config.toml
targets = ["creature"]
norm = "layernorm"
norm_position = "pre"
mlp_ratio = 3
inner_norm = false
muon_scale = "match_rms_adamw"
nesterov = true
adamw_lr_other_params = 0.00071
cautious_weight_decay = true
epochs = 17.4
lr_schedule = "cosine"
final_lr_fraction = 0.1
Rows from block 10, named by matrix and row number. Rows with one number belong to one attention dimension. Each number is 128 + 24 x the weight over its row's rms, rounded and kept within 0 to 255. All counts start at 0. Numbers have three digits each. After the name is the row's rms in percent of the matrix's.
# q: window attention query, key and value (stacked) (model.blocks.10.attn.qkv.weight, 768x256, the q third), inputs 0-63
# k: window attention query, key and value (stacked) (model.blocks.10.attn.qkv.weight, 768x256, the k third), inputs 0-63
q.5 100:159125141152108147149147112145154158157160149141125095135115181144131116126121143100126156130148126138103134197151075085133158175108106124154119105133168137130145143158140150167127147125131098
k.5 104:100157119150134145127125125143169158137121122121146140137088178096143101118131128134153143092179141141127129089127100133120100159077081146136132136124117096133181137097134163124127155148110138
q.6 094:109127094111136156104128159152142152131132144124155126147131134102138140164153130111119170130130121109147129152110095114143127104088138170118148127152123078133131124107081113146128133126168084
k.6 091:120168136178121151159119106127137158122126133148132091101131120142134118118160136116125167092152096146109128146119087154094121108107147113110131154125103137169148127120127110133108144169121132
q.7 098:102148080104152076152110114142124093123081145123123080141137119110146159122129134099117140133123163153106138146133133128132178119182094124158126115115135149100116108099155159135128139096109130
k.7 103:102096161103159121093076105136129151133131116140160169183130144128110150114071135121107128140153150102140129156093128119137130131113167131154142052085166130147145141134127119158149145159086118
q.8 099:140112111119132169150175128129122135102098134137149157139125119145102098142143106106126132169139136113131138147126182145144148152123143151159146127160116134118136135125194164141123125138136088
k.8 103:097139155116057177112104145134101115122105084163118129118157138146119142159123116082133127084124150152127097128138102110146123166167161095146094172137118110092133158149143126135143105176149105
q.9 111:133104125163073150148126111119168120150109113135119093127136109114128165140155127124063103137110142189135149104145115097084121130141142064077126112155098132088134121105131128147134120150126134
k.9 108:163140062148139112121183147142125124138142136158150158100134144103150148165134118183119124067139121156073130118119103131147135091151145138099124140110153104084126116121129105136099108119088134
q.10 103:155118130126115113115132131115157096057149194159158174121107167108125157107147097149132157159098129100159129100138147118154119144142110115110128120131123131117150174152132120119125091158104142
k.10 103:118129127131066121101094126133106106187111138128113129142117133133147121150130117118130134125105118131098096103114172137133124157140102102141115127153145115120079178116135131131131142137131122
q.11 104:197115155125144113174109148196139112137150098113113103097129135145156124136124126146139189059127164192102134122120125117129144142151096148165093132139123144148117103115129124132134087122100137
k.11 101:145125133160181135172165113120130118099101135106135092125125114120130170070127167085107116174086098105134151127161132124148111149137116147133126133128105179100081144118103171174184112060105175
q.12 099:138108131114140163080119101111156112138104104121151100075176103141103117134103117137169100135142113134094132139118126109136136126095128087121131096172133144148137118153151119168121164158135173
k.12 098:107091134150102124090094115145112104114140139111112099133155094125123135172115156156112088131116116122104118111117114136139172185145123137118139147149157156158136142144133129152128177100114093
q.13 096:160135084105099104117119139136114081117143129126133099093131106154144139116120122151110105149136129097113132121142147117096099111111108062133154138111128134107141126135164141139121131104127151
k.13 099:140092127124105128140147132133163106109104136181139126096110151105128137176127150138089140125132166164152124096127129118136144084097135123120138081132119134064088146129145094129118165075123176
q.14 089:149152143100119130150134109135166113136114112151089150112122119123145154127096133135134122125091130121135115140117118080111085089119176115130123150104137143140115168114088078097078076127085148
k.14 097:115157125156127113158107150122128118136085120096133074110129153127101117144144109113148140171120113130146093122104175145110110119069141142152125130122103140117094060126119133123118111125139154
q.15 092:101146072174123137118111114128114133140146139114106143163144125120149137112158177074121139099102130164167098107166150132167123149132112120092127108130166136125120157125072159178116146101108131
k.15 095:119136133129162113101145123109159127132137122151126157169127124100154107120120134164184123130078174165156125141129122085156153140178147147116135116094068091152179123083113124122107111145137173
q.16 101:128127152088145125114158133134127170158154141119064137123160141181167096122135149128075109176119163102119105121106117147154105168167147116120140115135109128125111131149161104132087104172108159
k.16 094:080100153125150144118145143096146126118154115112138091190112102091140112111141135142147136135115144120088143122109122124109117121156126175166124134154148125141125068145085153143154175133116126
q.17 093:113143129144149173116096151142101140189152116140094188117101167113084102089158157159094169086080132124121133115154097099105149131110129087081145152164100116126087090111138118137127161120133121
k.17 098:149095127126168110122138100096116159073100154151153120138113107158096147148161113127122131129151123125125128105125108148106106146125074130091120148141129117135156136142171135130142080105130113
q.18 091:111130116163162122092125166130098124135079114127138108132112146099118138135143135084129155156102111112089140132140169129149084137189139174100132085144110105149168103135109104110128104118110121
k.18 101:115156158166145126116119129129133155108113126129151147154110142090094142085103101126137149145151112124099128099134057163122118087107146074100144159097163120119135173135142135120121189142099088
q.19 102:150130154122135123128156121148131147165169171116114114128162096115120166126114157178143131163124143110159070117130131076103168149143096133115138136106131113073110137111135127127145153075132095
k.19 103:147163099126145106174139148106126166123150148172144135119087140119157086132115172155102113105108163189117125138156161176117101161110139110140093144108117120102158150119096101110124126107142138
q.20 102:134159135157149120107157126106125123123151145103184112114160147112140137151113134117165125101134168134145104093085098143141118138159114103101153169191117124127116134137126123144118133138125122
k.20 094:120094122144116091096138138125122157122114157093116100073139176134139111149150119119167116137174134157148139169123139155151129116080174154140138098070099150140096129154099169105108093097153116
q.21 102:146112144079126131128169114097160159094122141151095113138121137109148127106114147163094130135119141181155133116111177110095107108161112133174114141151145178094156123143171178114102087125121158
k.21 096:144096114077135114118147082134174111145125130083097141119117160130125126105133133136105077131115150166142185143100125134145109126103088088145108111119144090154198108143118063130114100121165142
q.22 089:126167099113161134155127104130078113121152128127140137134084098150167135133121124146185129153130096121156152121106142104086086093121132090144158148139127141102139182146158143095145117084124156
k.22 092:141159105150109140117126134120128127132171114098135169099061122121078143133154144120127176109162078137135130094140170157197169134158150112150120118056119144141098155107178110132114142145120096
q.23 104:121134104137111160105170148085118093084105145138109097154116138122112111113162137164094119148168095135127180119093163175131186153171126109126096109124077128172154112141141116126145136102134162
k.23 106:140144133079115088124133160172089115172160121141126128081113103127104127112093084124105175138146177142115123136104156137129134160122130182130124133128148111112123124126148146092127107140123109
q.24 104:156132182142103120151090094146137109078142114095089141142146130124129128138144126119157174121098129120120173115178154118136112133076121145069117125127179172118143143162123184121120093121164117
k.24 098:106145121131126136136178154123149100147122107141161127148115159135125111132101104130153121151115111088107149126142159144177184149125147091093142092117106102134134102096146133121170144150153147
q.25 093:122104129153124112131154117127121145094134174110140109103140192148176121097155107144151114128169122135120144120132119102150122102132104126092107129080077117117101121093118101145144144123087103
k.25 102:111154159132124102137114146104120099076127104127125201132127102142107102146131124125145119161110117123143149119095126089077164135095125123135144105126162168134173138129091129140128155176152168
q.26 098:156130127112149097074170148096138084156081180100115137120168099136125128153129142143129117144141112086135103151104116135075117161123150118109134150172124119155116103109110132092128136137141134
k.26 099:122126150148144147158155129185109120165109109122115094136095154135124138072140079111094180144149123123122113114114173116143143111150156086123111144137158122112118118130096072168184090137113132
q.27 099:100127124126104112122152158114155133099089130121144125109087155096131080089100150155157111163138113159118136154081149133143143120140147131161137142108164093140122136120147094159102096115135106
k.27 097:171133139143148119102163104116112128122130178111117095128181090106127146135121155117118126131147119130120135121097113124162123150123122166119110150131153152121120115140143109117149175145094126
q.28 094:113176135111099131154141119160126102114114089116117139117124134186111092127113099148119140144159124104133102155156114137111126107130104119143130118165182147117112110095102128105103104142136137
k.28 111:100077077157120127152115184113116108144148166110082136134151120132170129163168108093145161151123142126136120119170187125114143127148109113126120113158097130124125128111127102128141129112135140
q.29 100:121124143098110135131086105106125137116078079115134128187139128093130122119103088099135131110094113121144122126163108117141138108164136098113207110116168130114144167115133111133115126153127159
k.29 092:172092170120101108093141146127132134175175123114183132124136111145136131111115099146104154133098112097151100195119098095105153163139130133140104135117163142124097154170085125137114113117107137
q.30 093:131118123115131129163153109109128149118139114089154152110122141137112125145207106160138153120131116049141112115148133150139133122120096133117154115115111112099071136124164111125117160111162168
k.30 094:092124088131142177119075106173130156119154167111138175128116142107102157135142147127186115132135132151080142134106164094120120099169133125115122111120138134148114167146147153155149136124121149
q.31 107:129169174104131128137146081138135130163163106108133138148091118111131183152075144131123138135151087120083107133109106133152143096144102091145083090125115117149117137113158098101132106101101115
k.31 107:109092127130097150108102158159125092149147115108170154139143095149159146143123098135154139087091130103161139102135133127122128161149134154135156180178112094150098139095102121154089167147141131
q.32 099:150146116119102128130104132123108152113148111141169132115118104178174148175135137103121116102127174122100103127096132089152183133103174128135176162119117142108130138135131088145102122143127134
k.32 104:103126154126117117118153099101078189089123128121154131120115106145059115134139128124171110115121114128127124153123167125153089109122107100124159087142118125114101136151129159091186145130140155
q.33 100:135133118132128131099117163126127166132135095131120127120180164159106134105113132128111129123124129114099095134122128106160156159132126128124132135133129091167084150123127134064121137154119162
k.33 098:152111109096139131107129153126154149129129125125096148129106113158122146132074124120127123118136141132146128118127108119160140143161139099141140152173124153138130124162096121111151111138116132
q.34 099:155123129152106103164105127089119165127144154139130116158161145172128134180115145136128148101113087119132095161122154141173130070159101127124177151127148124122161093117153129126125068162155122
k.34 094:121113121099150142116178137118086099098086102137135096190100159109151179124117157130131100128131121135109129131132127087146124170122177092143124083139137119143103087105087131161146110123109157
q.35 096:127137119148126141107172131108118129126119127123124127137175125116139155119153139088166133123079128148150147125099167132128150147120176180155148140117111124134136147147104160121150133125139122
k.35 103:157160106144118098145124109143157134114141094086139129125143130123138172130099138118116134114169149146110118075178100187146127122147088144130124090088136104137190149084152131128097129105143156
q.36 091:122162162120122108114138102121145157129095158121140114158134080120149128083118137125114156148101115146139126106117138066123154134129099122112109099120166149150104128110151088108138114128082125
k.36 106:110114161139105122110091139091089129158096124141121121174120063115103142165081128092103080078089131118138144132165069151112152148079169106134149124114132129100132138140135124160120138154151087
q.37 097:127187131120149116119139146151089136119098178122141190122102107133119105134109121099134117138098126119174102114119110095124154126142144130141139107138124128089132141168110143160144133110114143
k.37 101:171124140093117094107205178120205108141115156126063106078153138145129139106139134141157128122149138146148097095151185149097140165165119149093123179109139102147091117163114144127126079145113118
q.38 109:131123122100123151168109150116130148162126129114144133072156120101102110069090111131107138115101124136126129123092096103165132140173106135093096147133169105178100114115158139130113163126129132
k.38 110:129164119114146134179121103180114113117170105130109133140136113100141085145135131174126119104134124103151122176116105101123089112129111135137193124117154124141129140154149100129143104123081118
q.39 095:131120118110152141119102138153123136174138155127134147138147137126133155134135150113148133156134053097136113138112154128098133105149132086108133123107133101121124111137125110131113120085121157
k.39 097:136064147164087125113105118163170142133126123120130150149141180082140148169150094153130144149121134161098148120156143139106134091149158139193136148149139176120140107161107113148148126119114119
q.40 101:095095129137110129140189115074144162097112144146165130127110105112097162089118103179097117112153080104150121118140154133109101172116150135125121093174112163119149123100120141156103107131124133
k.40 098:166155135150104136123156102109108102122150119134138099136095133117141131123194128093125103123132137111170123127108122097129147103179097150079154128128136129111164130155122103150112138075168114
q.41 104:060129123125094136098141130176166162126168107170136079161087152144117146136104146126139153130144138104110114145127118145145183119088134095122113145121136188148168112165103128111093144147107141
k.41 099:155141130116132138139123156088118106115161130141098126105144128137140125154160138093162131113094067124175093164136086121136116125114126126103162102095133155105116120105110142159126100114152163
q.42 108:092106155110144127109103105105126140109147125099066136136162125109138121127127174144146157134092132123108127111132148150170095119104065171127111130140153104126166142155086097067107158128152146
k.42 105:121131148107119136098113136157131130145126161117131128102123127139149170120070096096086074131124107132096149084132174109106109128134107132118143123124136127123138140132149166123137111168120121
q.43 095:135098132152109146107147109156172143109132177066154124106141115124093116119105141176114137152104128080167176107099101106132107175108137126091140113184130137100152136131121107148083110177132139
k.43 099:110121124147089136095116133100136117137168138148154155146109151128113099141129180081098143105127120138127148110114091139126158150122143128140096153134150148095095068121119111171089121104134127
q.44 110:083123119116105122120112154136127105151177088152139098137111186091132116132117152078150104150112126144102113138168152110106167110149121131131119162142119116137105154148172165102102171091176131
k.44 109:097110152094110103130114153143123093145106141086101156109143121082122108162115123152163169125149152086180138145113120156087137114105114127133115103124121168197194159110103116060147148181127142
q.45 105:136142143151114120136116099099131149107191136148125109127109138142145093155126121156115146111122104128114123157130127182121142140136116119137110113115134140143136106129146146144114108077157154
k.45 100:169087128078195189130114118108124120109124141119137125153139128143154108112150118118113050146125126117179147117177112139124118134129134099127092093108126069129116088134143136140110124150089158
q.46 105:161112131121145119097102095140145120115066125117124104172135134114156144087180111118147126136146149125169145110105156150137110125121114162141123124132113147148124146109165115146130106089147120
k.46 101:129132156084141124164123125117127114132150129140137130087135100154129123155149155173128162057136133168072166143114127162151126132128127130112084093135067141065112149168144102133126138164134113
q.47 100:114111123089118140120087135107107129166113109124129158140095165139133147144105120132121102076114102145142124127158129066098125134107138153120080149121114111108096104127132128124173103152130161
k.47 103:113111125163148130121110164091125136134162141152142080132146112089106141082159109125131128121133141101140133126149158149101151147148132134136143120161144109146147160083133134126086139117132142
q.48 098:143096146136110129122127115131105080124109107125084111133103129097082136125111144111102124144111157135070100134151115106179112101118145166135109122138085147180123100109123084074108100154087120
k.48 102:135166138138102146112178127120109102147155070190160105114145128128151136123085136119107092077151152149128128133123135096081129091145148090111150144148153118095126097122163111148138198149134137
q.49 100:091142129118150157124119100121188168130142148096142137100112150158083117136152122160108100114117144104124097117117108134073088158146120114152125088111153106126154137138095091091128136127136131
k.49 102:105089106139113144143099134133133144135111140108110127122144125084131182125118114133135163121144099115087152114166134151179138099121122132124121114077096133101125147099140127138119189087101136
q.50 103:112149155100122072091142110126116106102152129134115075103168099148097160078128165112130154124165111078115133141114131155170159135119135126077093162072122148087136113124111132134125146123125105
k.50 108:141147152166109179133179131119153129119143120152133122120142154135132156154096106126158134123145141123102124160099076162167154121178121115130141152145134150127075112111100123075100144161120134
q.51 102:119160152128101126060113125148114125149128102101116164156124159107148113176139114156118150083180136150164146110136110134102076089139140141158139155147108119140112133141105162125108099117121152
k.51 108:178129126098129067131153159100122152136150127084152101180124138146145177121158132107112123067125133125116105111166139162095071182170097132106112124138146130110135145140130106113128146136096081
q.52 106:118141152134155125113137120115138108173108134121107104173145125146110092071144175161120146127136139180161119096122140148081117109097102110125125114105127147118129102102133114149155132128134158
k.52 105:137153127116115162111126107159140082093099120118145144109127152149102148087116121146174160131117159124147171122133133133177119146123158130135159120094123098127149145130134139118139131116146135
q.53 105:113086110142153132144139158153134125092128122102122117124125167137129100086118139142128125132128129097116089138158161159176166118103160119194122145157136141139089145144120136147157102124155118
k.53 099:134151097138129118140165131127148155135122110096131134119144105090170133114124143168148131157122161160124175158150122120099140190150109142103113133146095127135083100112131116114148155159079089
q.54 095:119102130094130084105108141111172163103155086166161121142136116132151089175109117127129123105086126146111152134112138103149089123161159146129182151123146136144126121135138115096088084098161144
k.54 095:128114125117142107149096166141117160163142117147104158126177116135137113126146141143108153117105125117126119092146151120137085114106115147113155132120188146135113127142140125065114093124105165
q.55 091:121125145117143164108081144132141086159161109138139163110139116119130129097083094111172131095088159111111178107143164115149158199135110107078139124139097086150115158090129086128141127106100130
k.55 102:093075137133178163119135142115131092147119165133122111127118110154156145132076124127121083165146123163110140122112111128136131128145185144126133128118123153157138085143096143152134128124166128
q.56 096:111090125153099137130116159132115148050084128105097165126157152098112148124142138161117101177070116135118118107160127093158113134125103135170138099094111143104149131131130152152118175135092146
k.56 092:092105157167123129150114166150143096086113165135153098123121130088178131133112121134177123118100119149117139119132144130134117170126100155134160145130116089117175144108120123082143156102124109
q.57 100:127154151118137127138091131095108157153148099129148095135126119102140139155094094107140151134136151116113111109144136153087123153109121121136135109145122138111097143115099138119150154146135086
k.57 102:103126168128142149101150125096124102147090090099171133163119137140116162103140129150113173116111125140081120134085169173130098157129145099146101163138112149151133119124118142144135113156163134
q.58 100:114105131125120148126140091101124131098142081117129112128115153140098137127096124077168133119140140089123178158134150144108112182120085121155162063128129134128150139084135134165103137128115125
k.58 095:117141126175139119132121120169123092149146153145126107089136077115121068131135120109110089161098117127056104126126136186146130123135114123120105098118141154122124133157142186151125175168162098
q.59 101:154117138139119146107143139145133161122160122176143172171113093150129068164160162096144131121103106135127106139121130136112153115140122145110110132135101152139121123121161123119161118166132119
k.59 102:144139151136184155125173113119113115118174121098149114079151129122081073114158134146163140132145170119112129100145106102118123151132167134127143102123158145113124139117118126129157144079083109
q.60 107:096146107148128119111132162141137155114149153140112176102167098141107115171135078103166111157134116140148113092136146101096207116158144132151118123117152126106111169137149133104139130112127115
k.60 086:092127137151138155108113110123119123110132141115124111140143134112169145113139102127120105204096114134145119122165143115125126105112100121150128080119106121158094173095120090107117115114185141
q.61 107:106183090118128106168133170151147126108103126170114107114167130125128119147181165145122133106142097129133123155084054122132119117159107116158153139139140159099120138141111108102161118099112099
k.61 102:186120127117129121121115160133114149113105088159150110139165137144093132158136149110107145131127158095162139128137109104144102154106133134125108098073175098120152158150174131134104096113122139
q.62 104:101136113125165130169126136145129127150114183141153131140126149143158102112080148095120150109116157126117113113118174171128150143135117087081185145131115110137118125129086134125093138124083128
k.62 103:097134049125128103114129136155145164091145112137104118109076117132157109147142130124131132164154144158091076104104103106140160111117126107136118123115138105158121111157151132162154097116110172
q.63 097:149084112109133125142139113135143159158130156117110088130102138110158117172134183125148124116150106152113099098090095113120169077139158148138096105126141135117102115143104148078137115124103138
k.63 105:132106174091108124127075121141096095122157135153117160151094119126110119173128119086149149095143106111171123136138111125101133130098131091150133126143076106135107101160115136148127120120121147
q.64 108:076139115112118113091147164117116118137107142112133085165135110094114123102148109088151145118149111136151211100136108145143136080161124135128095153091096168099112134154139168133146145144150144
k.64 106:094137155119117116035103138119113113104118154153123046115162155134165133104118159144151115096123101112138086100152131121138113150107126125128152108108131102120171161133096123115147107137154130
q.65 108:127101086123097106157135130125131116150167135141103128137150144128137114096120128127084113111141118126096177147160083164163144099160108130132092140127192122060116138108156122136125171132102125
k.65 098:152105118130093143119143080082116133124154138118139147103122113132114195130117168156103100108106100151145149130106164119146091161133133119101178122116074111167149128101129142149142118119125097
q.66 104:119070120136144143146114156105123126152098130109132091179098082158129133143120193116135164137089120088167114139138107198130124117092159134122141142127116100151167135124113149127124129119121111
k.66 103:109142134077144133106129119137128117126119144142118113158121177118122129082125167117136103114094124129143120121137134118086179142112134128104131138087148123168163129160121115115140149114170162
q.67 092:129138135145106114117140129094136152180108084068110132107151126088127129146142117156144094153097129100144151148181100099113135141120158128134171114127087071103155174113149114114121113136122118
k.67 096:133159137095118088130110077138132115123143122139126141101122110112070115154141131134114157132148178172137136137088113096148154127124131148151158144140101135132155094165160131126122186109168136
q.68 103:157155121166150130138135184139124143137140147126104122109145136154136091173094080112133121080123124105151121119116147115167093131125108129120135150103116140145171143139123109090138141136127116
k.68 096:114145110127148152137125087124112093166154122110119148163119156112079152104115134152105122152152152102114140101103093165081123107147150132180146113110113140124095115158129114119140136136116125
q.69 094:113148134099125091115146119148115116090116136101148135126157113097102150116156141139115139164102136145154174119111100126110100144097105158131139151115101070088109120146113132129149156104093113
k.69 098:133125152129146159154104151123135116111133128116155133120154101147098125145114094119136143164116163145101112118084122159162123120132128114146137129148135096166115192102133154081116181144139120
q.70 106:137115131160126136149105079126124097118152141126180114146080125159085159103141160088114124128114102133125117166077131171145163160142113148133125086119072145109146169165090123151147076111157125
k.70 105:160145112175090120139121072083153118117118155164116118101152106104143144135105108084141116171123135151123104135149135142107113108092118149110110141139106164160130139114115111104099093105080077
q.71 109:164110120143124173154138087120153165148146126139142160142100118142171109153185121146139162154170186176137119123115152166100150079135133123152097116163131117166098125142113164141135116123128143
k.71 106:102159121109156112177132130092129155120154085102131136095108121138135119113158156176125176119110070162130146160153139141148112095127172109133159141118133154139148103122127122180088091068143149
q.72 102:142154133082101152126128128103158173101148121112110122149141106125126148092134101135116149132132143138098138124149125113114129089088098133163148111128135155128092108165131105126168109115130103
k.72 103:102139168134118109157139141123137109111136137136129138121112029140205155136091167126148110122137101107141121111122126128127113142155093140145147124156164141121136116113120148110112148131170115
q.73 096:086163163139115129166114124140143131097081118157124135114090158141060113135143175111118114176124095100101126139096094168176121124098149111151161130137150128140122142098061138102109136134130112
k.73 101:103119141130104161130098095122125173127136149128134097154145126151145100143129153140118134130099141162151101159102136130112153131123132070122140126147131127129103135120126111171156122136133105
q.74 098:119157131155140124160146153116126153068106116185087125176084110181149118132139133129141169126151156148136119110149126123122144111137096111148085105123125119117155153107123095121104093118173179
k.74 097:120124144108126153132130137078152099138128102193111140122123154148100116130144142149075126149191164126170134114126110086169108116120120144126152134114163129152106109155086107122122094142126107
q.75 096:146155133148089135126080156152114134142124108111142132123114083147089152130106128103145213132093121123098146165087103128150098167146132130086116128139106136112124144124110156142122121115177139
k.75 088:159144127099162121117148158116133139127111137153163166105132112124121118147114137115132137098147166126137135161155112111127139105161121132135116143118121114146118125105141062134163143101158131
q.76 094:143072127169103104157124139135143151106112136154126113165118108147131135126166128136107113115103127127159123105153093136118144128136155150143149118120079112141141105148150079117123089140144119
k.76 100:142111093180183162091151150090130153129134124153098127116152133111130108066098153120098116119148138160111106119095107169152110139115091153110115133108137130129112126108133131096146125136120155
q.77 100:148085158138117129149158133126095122125145167157134115118096135126166083127181126130140074145105111135130105144166182086128151165202139114147123115111133116146158163116143108117147157143128140
k.77 099:123148108099109061170121102126171141158143090117147094178089159120124100133162157150115081125138176129177089130156140118177123133123107151120162096118138114093138118136134155119109124109125169
q.78 097:119097107142102147126142168140107152130115153149126157111119154127158154125137138117171085131099101134123156143118125103146134095148142110116145124092115148154138155134150121166123074151156078
k.78 090:138130120139158115135162131128153158118116112107148144155134068162158142144178142160144122113114154137166127091117156121135137138117110172116128105103155143184137100140108116141168112143114150
q.79 103:130128108158115098125134145165160153136122111102132167179145118127140145124135110159127160133160153088094116099109161174107133117108144135140134164128131161127125167148141142097143097132121129
k.79 098:146145138096090153131097125157160113136133135086102103103139164079088115107143117064142143110128133140115110125108103137123146075128117158117138148127103128144141146120151153121126083143137123
q.80 108:140089128102126125136114153116120137157110077124143153119119127118154109152120104119141166122131148087151123120114087121134143107112122154072085135143145135154121163114112129138129140138128107
k.80 101:120141112167135130092126096148139145120145094094130140133144107095164130147119101171107123100124142113125115133100105113106113159148144131167097137152120132149120122115150094143072133125093133
q.81 104:100137149115126116151092143128153138152219131168134113109125102142119145144136151109110116138109123118120173124148181116138142124123130119142094116105118166136128128182126118134122136144108124
k.81 097:117124084095063140143095120096122113109128092130139194136107136160131120099129089099178126126102137098138119134146127124116140128074132122140123161136132121159121149107128133160161133122112105
q.82 101:101132141139139102093148122122117115140162146133113131134132178115086155130146137149163086167124136120123124103136107107099089147094131153136081126130140111080131137086118159154125131141107081
k.82 099:122140137171110119150140108129148121120127147158078116112173107157133099125118119074119115172141113150159154136139147108090181098170150122139094083112116100141176107135174090073139136108133132
q.83 103:156093176093160131154142135089153135165163113076165133127126152159161088102126139120130170141169203128109130123135134128114122153183101113105061112139137102150104129097142082123120140146149142
k.83 100:126131108171133130139166113149098115113124113162140142146097134088128117120125133145167106096082186074141103117113103102137155154154132115151154153143104122160179070178105114172126124131150112
q.84 104:107135156132127156131140114129151095127174107120093118142102124143094121159125089159122131104168135182171126173162132100134050152098114126118114129139140162107099089133122111125125116135103092
k.84 100:115125143092117115130092137113128112125125124144139126120133111108138105096155086075107159149141162136171136142119141105093089136107173140132120103160138097129166111128071102150158134183105148
q.85 104:173123144122118100155175092133100106123112168153154052147135139100117150074127149123126178120128145096123123141127164090096144110084166107123134150110118097114170090142147123165109092110117139
k.85 110:117131177153119140149164160152109160172119143123141132080096099152162122092148111124155114140089089140111137141121131135160109137147119087141143144118152130091157130168112139108135123113131124
q.86 104:136100123148105133149114157160133078175063089127108135109103129172089123143087145105151154121093169132123150124123104102124082140138148165108138125126145143087118144116109140108124097144176112
k.86 096:153152135113127127106147153133138123147117106152131117112145096109150152118110142123115144128191122101190150083139105133127138140109126084106100096162145152158139143164096119106078085127078149
q.87 103:139125139212121133158146137106133134125123119155159184149114116116118141157130164128116149136108157165087106148131122094146153120123132183091111115090129102153138118125096096166176171155106171
k.87 100:150126138140095107121113102124142117146105135108159111104106160133120122121137134115134126145097110132139175136136132161122179098151129086135125163129083149068129136109117136139138135126154102
q.88 105:167137142124073128139123148123111130135110129141096116135140099167098143108099073101171165105100133127118084121134141137166178143162151139131165090117141127149116121123147140141136112111103131
k.88 096:091111116136153166082155158129065154144143135132110096130094124126111137101110165143148114154119139128145125080133133156132111107101101130126134132111096135139109135130124124142168142111108110
q.89 104:131136111088097117156113157127128157112071132128081157134108132137112141113108111116122164138088108124099129145114115068125146125134087116133155152100106132161147109129117157169117105072118096
k.89 098:131175157115107124129132133089102118141145121124163134132119120133135161112082132104107094137132137147160171107153116189102099116154148129133121119160163125095115105128126114144108100161123116
q.90 112:148104117137146082113165126112100147105143148126097106145110136123092114134119109123142073148069118145147133099097135160111086130113111117159114148134103146117150122143164130106105177120121146
k.90 105:171152130150152104137118157103174143146185121103113087147112137129128134125134085147135102113137122131121137087117098123176143086091114151116097123118170123120151101090086164158121136121109122
q.91 095:114124122137119085130172109132144136098093137156117170135077108157152151155123126102148126117125100107170154154079129105148117104108139092114147115147127123102158106133153153119143131091115165
k.91 094:114125108179122113132140147144077122094104094146074108127127152141164108073159153184125130155178112120127129129167107120159181127117121146133155132136070123118101123122111142095151084130126142
q.92 101:115154168135135129164147199171111147097058130141129116150119100121142164145120163111144151189092130153115111134135109155092132108127091077133121120148110143132120119117142141139157104122086176
k.92 102:150121162143134112142124116174137155101152085088178137117119128121112116114091118114082142085137126119133124133130132111133095147155149163091169111094123171090135159126157111134115165124143126
q.93 095:168123134155122149157123126111117148145177135137134106120128087189119123136133125124109180160165123125164143136107146160127152144120081119146100105103169143124174102150131118133183115179110128
k.93 095:117147083142134124149118162120134135137106144120135154140158167122112134138126134145121120127118139137140103143158125165077121136127112095149169142114112134110152117137141094130129134144113132
q.94 105:087124138140124125115092124176136180135100179141110133155132121061183147116134141125160112115150129133167096091141137118072115142132151132145117143129122124132124155095117159134078105132120122
k.94 107:125134127109128125141129113111100080154118092151126124140180107131140116132117213104117118142131080138133123184138117069114119097100113132132116146100130141136173114105099134134150092167109124
q.95 104:084111152110154147142135124092102137147115138132098118136103130123113107108126127115116223124122123106123163094117134109165121158154112110123156117086095153154129119107138127138107150135136094
k.95 105:113120155103160107125133112149142126171122114141137106110129122147109125107104099152170148106126107139147149168114102109104133153108146138153114137156142128169142086104072080134120095182191101
q.96 099:158181116160083150158101117115117102158106122109111140143097119116120060119118121093132110129155119158129128125100155061120107132187148153131133124142119138129116115145130121084096133134139151
k.96 097:125113143116117103108167071087153117141160153104161141132121163145094153107110129111161067114138138128085158136110137133174076146104157148106103140129103154105123110163113114126114089128119113
q.97 091:171121144133133139130141141124104127133141105144171094154104121094112194125161142164123141131132178142131108114129104121113175151082085143133125152084101109109157131153120131127128120123141156
k.97 102:140125127121159127107127110120103099107113110137119130139132135111161133170112162141144158113175123093134150166166106139085135152121097112116153168098129084041111148126124128154141124163084120
q.98 097:115204138101135153083107090105121103128151134111130144151125123114098187149145127121105161156148158111092126105083152154115113107064104104147156096135119117141097109082139139132124123132151132
k.98 087:090113150132165130154115089152152122121137148136126135117114154127156168135159197138110113119135135142107139111159121126140111083157114145102120118155139128189097103113142132147118104121121102
q.99 094:139131136161147137163096159161132122141129111097143169103119175159149095104101155148160081137143120138128123145099117143115107104124151114114135131174157163133127139133118112084122187148093111
k.99 102:146110113132147131140141119126129089185136156182125121110145142126133167119111142164131084127119109099109125106158119108158110110104140089075163057122099087106128124082101164147134105121131092
q.100 097:135175138155153154081115076102099120151152161129138142128138153156136124085121128140139090133121095093112133156130154188150094140099135132173146097119141138128134169126109112144120116125093105
k.100 097:130062131141143189124170128087120136112120153128177108150136119125152109118091121142089133140126146161129099143079104128148114163114097129141083123143124117139147155171106147122125147119116141
q.101 092:149119115150151080137127086095149134165149098128140148158154123133177082128136160103134115115113077184142141122153115173137139127180113147128135123125106152065112125119121100140164147101076123
k.101 087:150145129137107089142151152139114130128102166170179079190111087113092117127124084171131131122146168123126092109140135164109104152095122144117098126098126192135149104134141099122185074075177114